Weights of a small image-text matching model: encoder depths [2, 5, 5].
Rows from block 8 of the image encoder of a small image-text matching model, named by matrix and row number. Rows with one number belong to one channel. Each number is 500 + 50 x the weight over its row's rms, rounded and kept within 0 to 999. All counts start at 0. Numbers have three digits each.
After each channel's rows are labels from the 100 images, of 14976, where the channel reaches its highest value: "responds to" is what is common among them. Only what is clearly more common there than usual is listed. The data: simulated stained blood smears. In brackets: how many of the 100, against the usual share in percent.
# convs0: first 3x3 conv (encoder.blocks.8.convs.0.weight, 320x320x3x3, each kernel summed), inputs 240-319
# convs1: second 3x3 conv (encoder.blocks.8.convs.1.weight, 320x320x3x3, transposed, each kernel summed), outputs 240-319

convs0.296:454531453462557537459542507377476483489422443432455437434438454416464476472465382423496459507480433463443429451439438405455443514475443452460515405512430471432425461508458536466489444470528528429454457455495472430448456487402495453487541452
convs1.296:571471513563462499571470511523484536454589466515563564472444562451555542505491509457527572457497490566478540480480555514463561486502446583507553423457524556548554555527561472521425556487454509565574573561540523441524557504557516582497462503
responds to: kidney-shaped nucleus (100 vs 14.4)

convs0.47:464483435478424439472462441458426450438468459392465463449457463419490503425480414419444472434458489461456462453488458427439453421422478488418437466461528522491457461416465459490491469473439462456480510466458464481458461434454440465399451555
convs1.47:563453525559475513564458532568471504498594476504554570491474563464586528480465537486513554437496478569462533478467573492491586496483441580493569442430541558504524599522538470529403570500479485563596565564522569451552521512525406565499477500
responds to: kidney-shaped nucleus (100 vs 14.4)

convs0.237:433527474424565567432602531400487490492447444540436436432435441460427469465479408451488459527483463425423471454465439412450449522458436439453519413488460440442498434520442516486483440441497596429458406442570470452439448487454501445498534437
convs1.237:592489505549449495602458482509519525456568480518562570507450550487535542492483507478513564471505506539515547493517555555449569479540479555499520459461506594564553552529547489485452532521413497584538543568530500439550552542581525596520455498
responds to: kidney-shaped nucleus (100 vs 14.4)

convs0.264:437524490426450479426477501450496491490470443536422423428435430433425485506491471477484434516491474427448441444459414480500414413491472419485493424508448422455459468444429506445477423420511495430448426426506479462421426487467492438491470456
convs1.264:465557571438498575503495501309544556486450475563457453453452447494456461540492453478503431541515448408468434482488456533540437507549568454539492462523438484468464405501422527408490439420452526471430451428457429428448432575497559417568491400
responds to: two lobes with orange grains (100 vs 14.2)

convs0.158:474608505476545583471563525430541528546456465551467460461447463462472525545495426470536478596534461467456468460467467437509467474494457473514574462587549483450448488522455575497501467481577579465487486475564468466472460496482556470553554532
convs1.158:485506545532501539492479508439530564396523451576485500447386511421523504536576457473565519462514367530392473434419483491489507567583428538574607361446462497568498593627519578450450533519434543513541505519533551393457517543489508536524505473
responds to: kidney-shaped nucleus (96 vs 14.4)

convs0.88:494410463513440395483464472496450452377519498386499499492485501502501484441412479432495518395422539511490505495524496463435486495442467502447417479395490521534513414432497429500397493511409466493485521495465458543485489469526398494452410470
convs1.88:496462424524424485556468462510488445538554414492499526427402496409528523503439508462432511506492473515416544421463541562416571386463440532422534481510559569467519610499520509589488509464483422532541560530487608427508491448568384588506467579
responds to: kidney-shaped nucleus (100 vs 14.4)

convs0.204:545420513528555485535532570513468535458563530408545556514524543508509466494484547528551555425502572534494548531554535589509556536538582521535493539470470523544609366484539436511503533518380522547538517524484420536530532553584442534502513497
convs1.204:518434478538418416590440467481501463556546411480552562422419545441556536462500561420460547516480528555431556426441577605500569382493500541454482455443522573489541529426548487571439537436552494585543572549536556431569494499546472537485451551
responds to: kidney-shaped nucleus (100 vs 14.4)

convs0.260:509410477519448434527475486476459471412516503330499506502499518479520480457450452400499524433457509496509494507508502488432502437479486523469403501384502525494481440421507416487431531513422502508500527505458490492510515498499367505440422508
convs1.260:512447479554471483546449502532470482481544425521541527425442524377577525502439533469479549443521445566411557401413547484490570458444445571483597436498537521449525619547542507557456560469519424542574522561542645385517513470525402563502473545
responds to: kidney-shaped nucleus (100 vs 14.4)

convs0.306:453420544461464434482479550437503545424467465312467505455482470442443444504413452448571472394524464453467482444461470474554478502514498442559441463406428464440483410462461415435482466456439523460485449463513446470478462570472417475498438423
convs1.306:516446450505432472568444453503453442555551375538540553421427547431563549441461571481440539527455539546454573438456564567454561429474434535430567436481528559512546536473525470541434522423530455581542588555560524438576510487565495562463437528
responds to: kidney-shaped nucleus (100 vs 14.4)

convs0.208:467495533486417345495431578445514536327444467345480474466465482463476435482423410427558471360499460469477446483469471460495488513490455457549448410426459490470474369445475481458461473486444504485433471478454416473476479557458462470483444452
convs1.208:536466447519452527547463448503449474551585401519532555411403552419562557476470526458452534493455511553438553435440544549414570442481411556470557425477548535523560553464531450548443548411487479573594600549556525421552524491563464578449433558
responds to: kidney-shaped nucleus (100 vs 14.4)

convs0.297:427536505435454472435473506450508491484461429516425422424415423431433442526475455509502449520502455442444433429454430462502424466506456432507501434503428439460442499486428515443469436428530519428442450420523504461429413508455497431512469437
convs1.297:479535571457474576521486493281491585465494453594473446421451470452450470539525470476523438535501422422448436478494456544468462472547480465569526426512440470486524401524450514391500458380421484470435416459392424419416445564506569438548480393
responds to: two lobes with orange grains (100 vs 14.2)

convs0.144:452488440450440474433529517442452479417485451498462438495485466494479483437460392441486490463501477441445524464493467389428441390439432464456461427442540455475497474431448531519533443453528459438478453463523499485452471413499484465430468545
convs1.144:563479469562449546553439493561521471473556457540586575487461568450553550470430575535442552431493481568483527472469562503433595490490452566477579447482557516512527598546559500539437566429451471573571545579556583435591554485548472618509447499
responds to: kidney-shaped nucleus (100 vs 14.4)

convs0.48:500407434511442409500437476456439436381460496361492500490486503469496489427434445408464510388440472497482516490477492465418472484444471504433400459375488519481509418445488427501430496494441450493505509497429459480502498475485417505433416499
convs1.48:507421436517415497573476479536430451510566411504512504420433519414529536467440508442447528463473477550414570406470531506447544426446436534415536477491559560477545608513502481572444516444508416533549564516553604429504480433575436553484465571
responds to: kidney-shaped nucleus (100 vs 14.4)

convs0.128:481406447501474459497507500412444476411476462320484471471456494431493464453428413397515491420458491482464480477493471433434467447475493501442433468403493516486485392401472407468417489480424484491491498478455443473469473474492386503442447502
convs1.128:547471475570444481571433501526474499488560441524543516430436527393576528498479504458468554453512452552430565414446545497484576471490438562483539421485544546482535619518540491568425565476495450561570522562569639399528505488519454567497469567
responds to: kidney-shaped nucleus (100 vs 14.4)

convs0.211:458439435440507494463555576410455487422470459398446463476463474476462473432454380406507496453466484468441519460491459420449445480450428469439458405427435447470524428452456482508490456447505532439494452470483524492458460497501394473434487460
convs1.211:572485450554437484617447501529475512496552452525556556455416545422538558481452504465475548478504515534467563460460540559480553436499481555465555421504533561493550606507543484535454542484495457577540539537587591428575530495571509616497448541
responds to: kidney-shaped nucleus (100 vs 14.4)

convs0.10:443508504436458455448456480432483492463459453513433437441441447428403453509494487471462411508479454437441422450438423490492437431512486425495470424495436411443441475434438480431456445424502496450415414445498469438446431497451505441472466449
convs1.10:466573563449493599507502540344542566478452483573465448433451467491463477543508477482536463545534467443464429483524465535548451493557571470552500464520457482504478400493439549416517445403448501474434445445433433448475441592508575430573502415
responds to: two lobes with orange grains (68 vs 14.2)

convs0.189:428521501434453492429488504440485484486442430539424432439426437424421463501476458501489427526500447430448412428435420461495428438491473423480509438511468434432435487454429514434489433434537495432456430428509499445436422484438499447500471473
convs1.189:447570594434502566502505515307547557464466477562452460456434452504459456547521445468528442525506412410461442475457449532532435512555542464556492432497442469474487439523438537426475443436447523465451439436449450433445442581505578436577495411
responds to: two lobes with orange grains (100 vs 14.2)

convs0.203:433531484429455494428490507432486481488460439548432431424421436428424471497473465484489445535489460449449418440458422466491429420485460434476492427512456427448443473461437518432469436437505500428451423420525487451432441482461502433496461454
convs1.203:465561562433498567516493505314561557488458469582465455459430472493445456554520446475523434536526443414465437467498451526516441495540549450551502455529443486494475424502436537432492441413459527465418439455462446427446442566495569436589481424
responds to: two lobes with orange grains (100 vs 14.2)

convs0.64:459472496473378407463450500374477506363431459370466466445451480435488445454451396428506478379472430481466443472421458443474463505472455481478437422438467477435441376461465480448471462494483470457462487469464407444471473507429460481434430480
convs1.64:548473462542457519559457454528439504499594438484533543444425538443556582489468520447480549489466502556440582450458544537443575470475431562467553413453563561530575525485539457566422558452481455560584581550546510454539523472562469563448454565
responds to: kidney-shaped nucleus (100 vs 14.4)

convs0.97:471478503501471374480514556414505521361438485359465468482465483435473389490460399467577481392488488469473443482449484423494471535479439485527476427449410470452438376463476494440487479488468526468447497464446440442470491545416444480479458430
convs1.97:565466464540445508560452470513440491513583428523535559428413544432561558480476535446484543488452496562432561447455549542422566445483421573471554409433552553527576548492543456538434543424479467563581586550527539430516524485568468571456452542
responds to: kidney-shaped nucleus (100 vs 14.4)

convs0.301:512445427521434444506456471484437444452524492413510498502493508484533531441457473415458528430451520512502503502544503488430496441464521523427398513385548550531513435426502448535454494514444465494515537506455474533497500458535420516424406574
convs1.301:502454491567518513524475500547474480459518449505538524466466523400591515503429516519503521448548417572435496434429525471494566501478436565493605458508509517424504632606517505547437560474512462523566518577486620403515505450486413558538528519
responds to: kidney-shaped nucleus (100 vs 14.4)

convs0.36:435507509435447430441469492435501489452440449514438444444445436428404397504479451491498431513514444453442420459429430464494441463507467427515494453502404408440435478494443505389503444421499483437419426437485482435442437497435531440489488400
convs1.36:511547532496485584541497498278568571468509479610489481429449509473508504533539535467538519577519497472520433502521502570515474482561572498582498447500468503534496424446471538418473490366427534496487509490440427456491451559538565458578486418
responds to: two lobes with orange grains (100 vs 14.2)

convs0.141:461608477467536547497482463493500471515486435567475457411423465406477538521509488537489491525464507476434469440487466517496470411453458498459587439575535494511485417474454581490452477438507543460476491478554417480465438469513537442473527497
convs1.141:492536593527540526440521465570489585461527484551531484473443524450537477525521484438565511503511455555449387472412507447543540609586425530593523417413443413475455486582521483409440552469491507542558511541496440477533492614444488560478506443
responds to: kidney-shaped nucleus (99 vs 14.4)

convs0.184:435497511441449456456461480439503483464416451517444444435444444424418430504474475480476435513478418455445404459418426486514437434525476435507486440502437429418417495466435492394497443429506492442442423441500484412442429504411531446485479427
convs1.184:465580569447486580494509547351565585467488464582465451409420468486459460554559474483557452552535473442444425458498464554537441500560569465584510454506462455520457430490452547424499446399460519467451463450465460451468437588494552428578524416
responds to: two lobes with orange grains (56 vs 14.2); kidney-shaped nucleus (44 vs 14.4)

convs0.103:484413464492443404502459519431460493385449468310500466468451485440490478437399407423495502390457490476464468492492478454434472481460469495459417462417498504486472373421479442489444489489456450483480512496452420453481462486466393482441414506
convs1.103:528459454551453486555446494531449482516569417498528535438414531404568530508458510444471536474489479556422571420446547504460582441467440570489546423480543530485547606508528480566415563462484460560577550545586613419514501469547457548456468561
responds to: kidney-shaped nucleus (100 vs 14.4)

convs0.27:434519498432444460425467489462498502453475434533425438433420434431414447505491480480491437516479474433436431433455416488513427438512462431504477419509421416464459485443432492420449437424515498435428434424522478455442420498462522428487461432
convs1.27:486574589455486578522466501311542569454438468583479461427424462460462482557511473493513453551536463435455446474520471509542463475560505473570498413526453492499511392508448548429518452388475473471439441448403405420462432583506585438558508407
responds to: two lobes with orange grains (100 vs 14.2)

convs0.91:442492468438512466438553569421502515448460446439452443468447450453430437475470425411520456479516468428428485450477451412462455470473423430460485419449440431460500405432441514471485440430483540447463425455529451471452439468491429456525498442
convs1.91:581477485567463504628456494527500527510584477504585563453438559471561580471459532475508564494496533547489541490477561566486576465505486562483521434484544576549560561492551480529455553474495495596544559563534520427561540522558493594500468528
responds to: kidney-shaped nucleus (100 vs 14.4)

convs0.68:448513428456439514457484444449453441496459445450449447426449458425461505452489398425458474498453489450448455455454441436435440401419459454414468463491528499467443465447455492500475454447515488445480480450502465447436439423440467458449453527
convs1.68:564502523592487506579474508553507520441581481507570548493464566463577536509471538475515548418510461573461523456468572496484593497484430583514576413444523559517507575522569474516387580493464511585570554572533548439558545513518419578497481508
responds to: kidney-shaped nucleus (100 vs 14.4)

convs0.79:498435436504454453505476480472435458422496491382482477485480486465506493426433432417478506404456515490487470485503496468410481425445491493435423476393519528503473441426476441479437490496417467489499513489443474498483501456486381506437424514
convs1.79:528450475560492489541462512531498482497537445522556537461444551420577535490463526476478542431499435566434550422459569466468584471454439587450579409484541521459527635571557486559405566485498462548567505571519641391532509459526425577484494532
responds to: kidney-shaped nucleus (100 vs 14.4)